python train.py --model="image classifier" --dataset="cartoon faces" --train_examples=203450 --image_size=24 --crop_scale_min=1 --horizontal_flip=false --targets=["hair colour", "face colour"] --num_classes=[12, 7] --arch="xception" --norm="groupnorm" --activation="relu" --weight_standardization=false --depths=[2, 5, 5] --kernel_size=3 --stem="single" --widths=[160, 320, 640] --label_smoothing=0.2 --loss="cross_entropy" --init="trunc_normal_002" --residual_init="none" --optimizer="adamw" --lr=0.0044 --beta1=0.9 --beta2=0.999 --eps=1e-08 --grad_clip=3.0 --steps=11000 --batch_size=384 --epochs=20.8 --lr_schedule="step" --warmup_steps=220 --weight_decay=0.03
Rows from block 8 of a small image classifier, named by matrix and row number. Rows with one number belong to one channel. Each number is 128 + 32 x the weight over its row's rms, rounded and kept within 0 to 255. All counts start at 0. Numbers have three digits each. After the name is the row's rms in percent of the matrix's.
After each channel's rows are labels from the 100 images, of 14848, where the channel reaches its highest value: "peak on" is the class under the peak; "strongest on" is what is common among them. Only what is clearly more common there than usual is listed. The data: cartoon faces.
# convs1: first pointwise conv (model.blocks.8.convs.1.weight, 640x640x1x1), inputs 216-287
# convs3: second pointwise conv (model.blocks.8.convs.3.weight, 640x640x1x1, transposed), outputs 216-287

convs1.153 096:111127134138137133133139092128131130086173000116124140131209229122148133132115122127124170180133132145124138122133255114108102150102132128156051139139149130165126130097121086146128131120100141255101136141124127040137
convs3.153 077:123125136161142176090126123129114121196122255115132109148121135128128113115140134142124145132163100130117127132127120140120092154131133118132140085179147127107117077166161104150145150088105115193172133090124115127170
peak on: skin
strongest on: purple hair

convs1.523 100:125089126142108141131129129131121125136111057123135118131121088130119148132134136108129093157129121127147126110139119100104128129159104115076250180113133123118138133122113031108121100121096144042152127128127099138105
convs3.523 089:137158114128205149143099129103132141137140146117155140131132134153143216133046139130148122165134116132133140131114137149135135188109223110146127108122149140109166139105140143135116156128154149147120150112134131134140
peak on: hair; clothes
strongest on: teal hair; long hair; beard

convs1.469 056:123144116137108143104120143128120138118132056135124136131134215119132087124137119119134120174148155142118129134134087110049080139116132102130067082134136152058114131088111161118145113148110111087126133136133137111132
convs3.469 054:131117177138088128130113120114150150127143076130141111175170177110133080130138143144127145152145066124133127143155134038128140111153117158157124216079131120145120111188135097093124148150132133103210153177148131153121
peak on: skin
strongest on: brown hair; purple face

convs1.19 063:117129120117125137121122135124124129118129255125135117124155255131193147138125118115133185115123137131124119129133126092144093124135122106133135000123133135136130138156127144129134135144113129095121128132129133134138
convs3.19 039:146133203179116176134129147160123133183122137127094111179102131093111141122135184130138118181134129137139126128147124063139100142126157124140105101158155145123110119163168110150123103090111120125152157109120128111133
peak on: skin
strongest on: red hair

convs1.193 063:115189124156127122129137117112120132140119133117138157139175156116079172128127110130141035142137136133144158128126096110111117128210128149171115177111165132118133117165129111146137132126093128255109152136142136141126
convs3.193 062:166192173125133106124116134140124121110127191134154140155132092142139141135151135127133167099151127124125142119136125184123126080108103135095179101109170137102138174122133163136190135145149125164158141100114130124132
peak on: skin
strongest on: orange hair; a mohawk

convs1.456 052:112134123126137134124130096124141131131168081121111101108089193113161123117120117120112145129149138129119131148134013155123150134100130152127201215156136102142125134172115120146137171147138190183112118150101095133104
convs3.456 056:115153110117138129147193138074134129117142163132198138094130114120098247148099143139155129126177102117153135137141140161118132105126116136120148107141154175114107126146118196160159178130131133136134143162137120151115
peak on: hair
strongest on: pink hair; curly hair

convs1.442 132:120086125103089120134127088160138145146165061148135151144158235104078153127142115121125130155156133150138128156117167106082120130124141141144140246109134110137155159115146105117077082086124134152065100120129172176196
convs3.442 128:119090133119144136193123148121142131143145210140129137143137023125139176143142104166103136102119159105114129128141106149121120127141146168130144101123119137134142139111131147143120122127165135196114139044128143125123
peak on: skin
strongest on: orange hair; green face; white hair

convs1.635 072:120130122153129133129142070137130150174176090132132107093095135126140075125116134139135090114124140125132139146125000130209139128173128176104180250125152117121125122151129118131112120117102153117127126121107130138130
convs3.635 060:134140135117137131143119131145188129117158100133165135128146122152106152151075176155128087127130167127131134141140222126156121149100137138135144137089129166101138102096128130148109137123126103110109123154156153134139
peak on: hair
strongest on: pink hair; curly hair

convs1.459 072:125105138146158127127112095120139138126135140125119136140136228123108123127122129074116097168126126155112134135130189171022178149083125124134188108160157131165133125184138088115127105180096138235124133128151117116127
convs3.459 053:057138076119150127143105138151126115099142080120122135089148172110135162148089136135149129165120164142130135118113138121132124106123154114141141143104160166141150130149138129130100114117099136056064113189128104132112
peak on: hair; clothes
strongest on: pink hair; long hair; beard

convs1.468 108:134168118162102145118136125140139143100141134121110140127030231122100137116128132113130187155128131132149147133132120180076162155087098131142177095121158120102088144167133077128125148141095153220107132149159097113134
convs3.468 102:178143174144211132159104126159123122152142087135085131179135207131129171131142163133133117148127098169132143126130104078119098177107189130095141064134141121105178126091126106092098120141131141114160139115132103130127
peak on: hair; clothes
strongest on: teal hair; long hair; beard

convs1.256 078:119119134152139143114123122136135124157128249130116118149154255119100132125128123118127140138131116143129139121130204159000130118116129144129191208137145135109105124238114171138145127120124144156104126131176086127154
convs3.256 090:132134143133123160151122146120130140139115195143129123161112089117130121123138103125100148105115130121132128150154108161122146145122127163158185096160119116102113136102148117126094141129139111175151112050108133132136
peak on: hair
strongest on: orange hair; teal face; green face

convs1.451 061:144097135122135148141126110116128113093144160108117167151142182127122185139120109128142116137132137131130113141141244127049118165146146119132065063137139135134115139134127127142149127159119129105122144130146119104088
convs3.451 034:146139170147124158147102129172070144186112148128117072143128149153086097138173172146089109148121105136133119103104107169174152122154095144186149139159179096070066112169130157081115171103129126117115129144112147125135
peak on: skin; clothes
strongest on: pink hair; long hair